config.yaml
arch: "conformer"
model: "audio frame classifier"
dataset: "melodies that start on their tonic, played by one synthesised instrument"
train_examples: 26041
time_shift_ms: 100
n_mels: 40
hop_length: 160
input: "log_mel"
spec_augment: true
win_length: 400
num_classes: 72
output_stride: 4
norm: "layernorm"
hidden_act: "relu"
mlp_ratio: 3
head_dim: 64
fused_qkv: false
qk_norm: false
inner_norm: false
moe: "top_k"
drop_path: 0.1
num_experts: 16
moe_every: 2
expert_mlp_ratio: 0.5
experts_per_token: 2
shared_expert: false
subsampling: 4
layers: 8
width: 256
positions: "learned"
kernel_size: 15
residual_init: "none"
optimizer: "soap"
beta2: 0.99
learning_rate: 0.0015
beta1: 0.95
shampoo_beta: 0.95
eps: 1e-08
precondition_frequency: 50
max_precond_dim: 1536
one_sided: true
adamw_lr_other_params: 0.00075
max_grad_norm: 1.0
max_steps: 6000
batch_size: 64
epochs: 14.7
lr_schedule: "wsd"
decay_fraction: 0.3
final_lr_fraction: 0
warmup_steps: 120
weight_decay: 0.4
adamw_weight_decay_other_params: 0
Rows from block 4 of a small audio frame classifier, named by matrix and row number. Rows with one number belong to one neuron. Each number is 128 + 32 x the weight over its row's rms, rounded and kept within 0 to 255. All counts start at 0. Numbers have three digits each.
After each neuron's rows are labels from the 100 clips, of 14976, where the neuron reaches its highest value: "strongest on" is what is common among them. Only what is clearly more common there than usual is listed. The data: melodies that start on their tonic, played by one synthesised instrument.
# fc1: first MLP up (model.blocks.4.ff1.fc1.weight, 768x256), inputs 185-221
# fc2: first MLP down (model.blocks.4.ff1.fc2.weight, 256x768, transposed), outputs 185-221

fc1.140:190177124118116090103197198154077164126135137109154120106085133101146106098108149141147185167072115096095144110
fc2.140:169137111079198094089098144114153119182122126078110180086083161116163109148133135123136109089126112168110138120
strongest on: the note A#; tonic: A#

fc1.708:165136090151160106108101107078133143094125088077171147149142079119162097138132061130101154057129114122137148092
fc2.708:105112214140124180115132107151149102127157107169137143078093094079130161050116103130053102158107182167130189163
strongest on: pace: slow

fc1.757:156065113067122144140125143152138161112106116101119105117111137093102121157061138144150118181104121106163116149
fc2.757:135144136140142162154088135118111157124088082142152186152095024110105174150151134205109071120131181106144132162
strongest on: the note G#; the note D#; square lead; tonic: G#

fc1.229:155122123138170125096143102106137150070125109078078115112089075126101129188140099089175108111096098108104156096
fc2.229:161118119154108149123134143129141140072154172165131082120119151138127125102111152075148162141105173067140117154
strongest on: the note D; tonic: D; tonic: D#

fc1.553:163176135150184108122140160097108104113152144115113188102134148130181120144120103096120166143126118140164147107
fc2.553:092118110096101128152102059104103110115132169089145141095152123149162142156140091148060162150167097105182156114
strongest on: pace: slow

fc1.473:157133121081119099145149163107082197140171131153082125102120097138138090152123088133172140140156121125122138106
fc2.473:084122179187150165180151128065201137137113102132162189126155121142118117113215077123132086161052130119126171008
strongest on: the note B; the note F#; tonic: B; plucked string-like

fc1.648:097197142148194116070090121125141103147130130116129145123139052070075134143145083117159114103112149143107105101
fc2.648:137148158165166072134111138106136146136094163088119158132146162115116179129138154158147151128181137112113096139
strongest on: reverberation; the note A#; staccato

fc1.580:111140126103122147193181106118100152133143156107108136162136095071147056127161129133176135164154098092188172062
fc2.580:096167140125193156192158158113155105111142136186141160118105105079154076127167075158123113148150142140178149098
strongest on: the note B; tonic: B; clarinet-like

fc1.350:149156123157063121168109178125120147160195188179060167097151133130096103094126152165105112150092061150166066230
fc2.350:155146090142118184171121089121086097111177119155141119083069099181099149174131107105094126160108169096150186127
strongest on: bass guitar-like

fc1.11:160174140114142151135085157147108148097144143110136173115101134069127161096120168117142147117128122121194130073
fc2.11:102133105157131192126169120143116100052141171129133194125127142165083107105167101095121067085107106142131121113
strongest on: the note B; pace: fast; the note F#; saxophone-like

fc1.345:153123085104116116119076162140100150151083123157118117101186090073087084132144153141108114071160116132174121089
fc2.345:140160159117112143111089146153175102181089135123131102153142128192170150121137144113135124138099071194087148139
strongest on: bell-like

fc1.353:166087116149050143156161151154119111088077135180125085119132151142111140142139165217095091093113130062113138137
fc2.353:068080153147075109149168126172145127158114155100127105117130133171197145109107161165130116095094146201189166096
strongest on: staccato; pace: fast

fc1.50:113087148123124095144143118128121127137081140118147103125106072140161090158088164104156125133094105180089155062
fc2.50:108137129140237176106152102187132159100124117125110166172143174122113114116140091105077148139096141111083078145
strongest on: the note E; clarinet-like; tonic: E

fc1.581:068123104108115117090174105155095236147122109127121118125169164159049131105134150149114088132156170126178153115
fc2.581:108095118100108117123143117136149145136101169096150182194216178191169189134147146099178148112097122117125117180
strongest on: the note E; tonic: E; plucked string-like; bass guitar-like

fc1.165:103156113091124165073119116131125163058124169083163156116071115101120179120116111141122198134117139140114141109
fc2.165:206149142208150103088151169172128153184142056077117127117146115157062109115094116133157078172140111130150123048
strongest on: the note G; pace: fast; square lead

fc1.250:133177147115150173107136160109085100088144110117166081132116117138157079176160089095122107078080118144165067154
fc2.250:172142169136130143138051142098120164103110157132156095123159150133106129119144133105088131131094129065101146141
strongest on: pace: slow; square lead

fc1.613:086098148123146096158151143134144187098104100154175206123136164097060122147121139134115132173067116133124130127
fc2.613:158162142137143130144133194139139178129061121107141105087123090193170151147105172063139140125159112165182107109
strongest on: the note E; saxophone-like; tonic: E

fc1.239:125155054187135153215142067132118173167085153098144133118173121125127148094168135177096179196110124123183107131
fc2.239:093140133148118137150094097103067163149135116115138106150090130156108148086147183120105092114099181168090120122
strongest on: bass guitar-like

fc1.150:155131123172167121133115189179144147091115147138091164146130119117114204145144107161132174138127096140091094146
fc2.150:136150127132128133162074129132135121141138141111169106102122077068126148119132153139119151158132102118131125136
strongest on: the note G#; tonic: G#; plucked string-like

fc1.56:131136127087128078093183097047165136136069114081160179102158086137058128128154098113205183144144122118092103086
fc2.56:112137119111058093128087078147101112184095140130116074122102153063128093108126086175187162189127085091098158114
strongest on: staccato; bell-like; marimba-like

fc1.703:142164108113168077122134101098107076150176133087148163129209110143132100164173171103182136118111109176106096076
fc2.703:152165098169188070126121144082139144088089118138107130165096095033132134143122091160138110143125086067160139136
strongest on: the note G; tonic: G; sine tone

fc1.100:112141068142180081081094091138115118154150056185079061130191124133152150119092155107105123147139139169066116121
fc2.100:167187160196111108181119094097106093121132142145119180117114114047168098171140165151122089147114145141135087140
strongest on: the note A#; the note F; staccato; tonic: A#

fc1.678:133199133138096119087135158150078131127131097086125067104136130085175065180140081121141125111126133115116110159
fc2.678:140133154171106141133095147148090145104125170146130099113169124152122130175135139164123148102116126133096103102
strongest on: staccato

fc1.382:145131083149129078062100119129122134141223133143077128139126198154139091119091209108115165122123121202106101102
fc2.382:130128123158151200120142105121131130167197092065115152162116122189087136098079145164098088126167147157113082134
strongest on: organ-like; the note D

fc1.10:087125146150114100164075106139118136165098102172139131085099106146090107081123156160077109130127113071118107178
fc2.10:131135151160120132129077140137102089135139149106086132106084080132115149143099122129121140097078159150153118126
strongest on: bell-like; sine tone

fc1.718:145141158179092117139092136200184219110156136090103178140140127167143102109076135113132122152091142114165108131
fc2.718:082218141139111113092118133124167104098187074088082161136095142111139135104172113105140113094101135148135070087
strongest on: the note D; organ-like; tonic: D

fc1.104:117146123153178170106115063125127174078171121116169170114167108061122176128102158182116156151165149164115140141
fc2.104:117116147138158065080083075187135134162128168105129162150116098114066203150139158116189087132183131084119168137
strongest on: reverberation; the note F

fc1.257:088168130085077135123041115128127165089104151220060061093131105159178118125120073174184157131129168087161093153
fc2.257:170162155106060177101120113093116153088179147079134191128129128146073147117152154098040149121151190097151098099
strongest on: the note G#; bass guitar-like; piano-like

fc1.116:186153109114178125134157195133125163097116150153158128145151119122099134164121152128183121135044106139121081167
fc2.116:145102113100187082105157156124106119159154121077141103087114148128139119163149102089144173116127112184101115063
strongest on: organ-like; the note A#

fc1.45:129131113199108116186160166157102115084150101112128181063114087155118172109139126134160126079141112153157149170
fc2.45:198152126131129126130110102110119133144168065094131146103149158097144123141153128097072157113071171161098069129
strongest on: pace: slow; marimba-like

fc1.414:155057134116114129154074105102116130127080142115103092102113168143114094201154113114109143218055174156127138128
fc2.414:088128137129107123109102117116123143082075092142126145081185124183164099140109089138135161198114134156149119135
strongest on: bass guitar-like; tonic: C; tonic: C#

fc1.85:095082107161150105176094151077145114081126137118139151164122117135148117120193123127092167138176141103169107137
fc2.85:141122119116176110132058083101086135133113103116157117120120158148146169150147165064155089088129137126052135098
strongest on: the note B; bell-like

fc1.336:120163100124071126050154128108122118148158150155082145130150127175066126172105108137090126117099108146109165095
fc2.336:134145167095136160106092146105138157091099082135124074120174160121159134093125127133127141155166126085108173052
strongest on: organ-like; the note D#

fc1.426:119146124099169191205110098122118246054111135086125143137193114142120133130143088119111126090126103089146120084
fc2.426:161149090175059104171083073074196084155147161103177117131154160124079188083159100098122099130063111168151073121
strongest on: bass guitar-like

fc1.665:079121194088117143148101055148137128148148157094121070076103096097103191161131054127100122130136103135167114151
fc2.665:074156127116150146188130182128136112155143117136121175134123190142171111139160128169090178153097126096108076109
strongest on: bass guitar-like; thin (high-pass)

fc1.608:099102114196154119086165162136144122170124085120075152121211124092152134131098182135150113115119129209092113123
fc2.608:060156133094109194105051115172118167122112181162088095151100104133156095149129139117099128166141134118135099152
strongest on: the note A#; marimba-like

fc1.603:126154163077124118090104087092109116119140106108117134137155081207179121062102118134151147105131073138186108138
fc2.603:193151150108130152194159090127111183118183061099120183139119149155132094116094140120094090125109131126125143139
strongest on: the note A#; tonic: A#

fc1.466:087133167144150100127072157154122143183113140123136121123083119126157200106129170092170206135152085143164144089
fc2.466:126167153106127114100121129116122113073169147100125173140137136185180139127170104031101101137139154129130118185
strongest on: staccato; bass guitar-like; horn-like

fc1.505:105111129135097115149118193154152133109149095070169166052188086143147132093112180116092083126185141084134142135
fc2.505:151159157153095154083068162100122080149145148144108193166147109112075128104178159142140100123156135064137077087
strongest on: the note A#; the note F; bell-like; tonic: A#

fc1.319:119086164121122106205122094124144124144097167112121114142160189159053146115177116125188124108138106123092158182
fc2.319:109096106172127181159123126157188127139140145111140220141095118152143170094210069118088099114118123164087127047
strongest on: the note B

fc1.107:093124090104153160124150118134085101164109132175145160133101105120110115128118098132181138122092118129156162115
fc2.107:158081117180129146118115103096178094154180141100116109108105095109094137128112120142115158103126149153173172120
strongest on: the note D; square lead

fc1.695:081116108107108114141165097102148111101060088134112098155097140163130113154164086097186162083107105163132236089
fc2.695:142183078185095128168092141091120062113114119129090155120115146145120080102128052129115096076085132126116098095
strongest on: the note B; string section-like; saxophone-like

fc1.177:129135075103182068186146164105084111140150084197122186155121101105076124126165116147157125160194083128110088133
fc2.177:152210091111129077172170107044077148082084152113148124156115084144115136126146169136143125155130125162097071145
strongest on: organ-like; tonic: G#

fc1.479:137139142145205098070124099152111129126125164146163137085167105102171071129179157148148111127067151153134124072
fc2.479:160101145171104102145117101169141110028165168154115165089103134107128119168093166137166138176099103151131130087
strongest on: the note A#; the note F; pace: fast; tonic: A#

fc1.291:160152183100125131148161151158125125118110172132139105100098100179101147103100120123087165079096109151166130129
fc2.291:119192111162167164125139074140121167140131119126140188101166131128108109136141157139093066107087111137108116095
strongest on: the note D; pace: fast; the note A; the note G

fc1.323:119081148068134114070097193196126189112167090078166134099140100087101146124151154118136136062173073138146149080
fc2.323:168161118076147126151181116135101134116134127111152106138146183077136092134090149126140105140214132137107168148
strongest on: the note E; square lead; tonic: E

fc1.570:121178160088136064122155157108108068103177111043144110102138120082091096130148108141080160180093152141142102131
fc2.570:169177142120069103102118144093073175122119143095159094133074129106104219082119127194135145145103141157191105180
strongest on: staccato; bell-like

fc1.415:148128134123105079097181132055179122109082117122136191075140117156086137121131063101150140127159124107096117091
fc2.415:101133153099058086169125074141114148192099136128143083094101145034123093125116108172191187172132117074106107102
strongest on: staccato; bell-like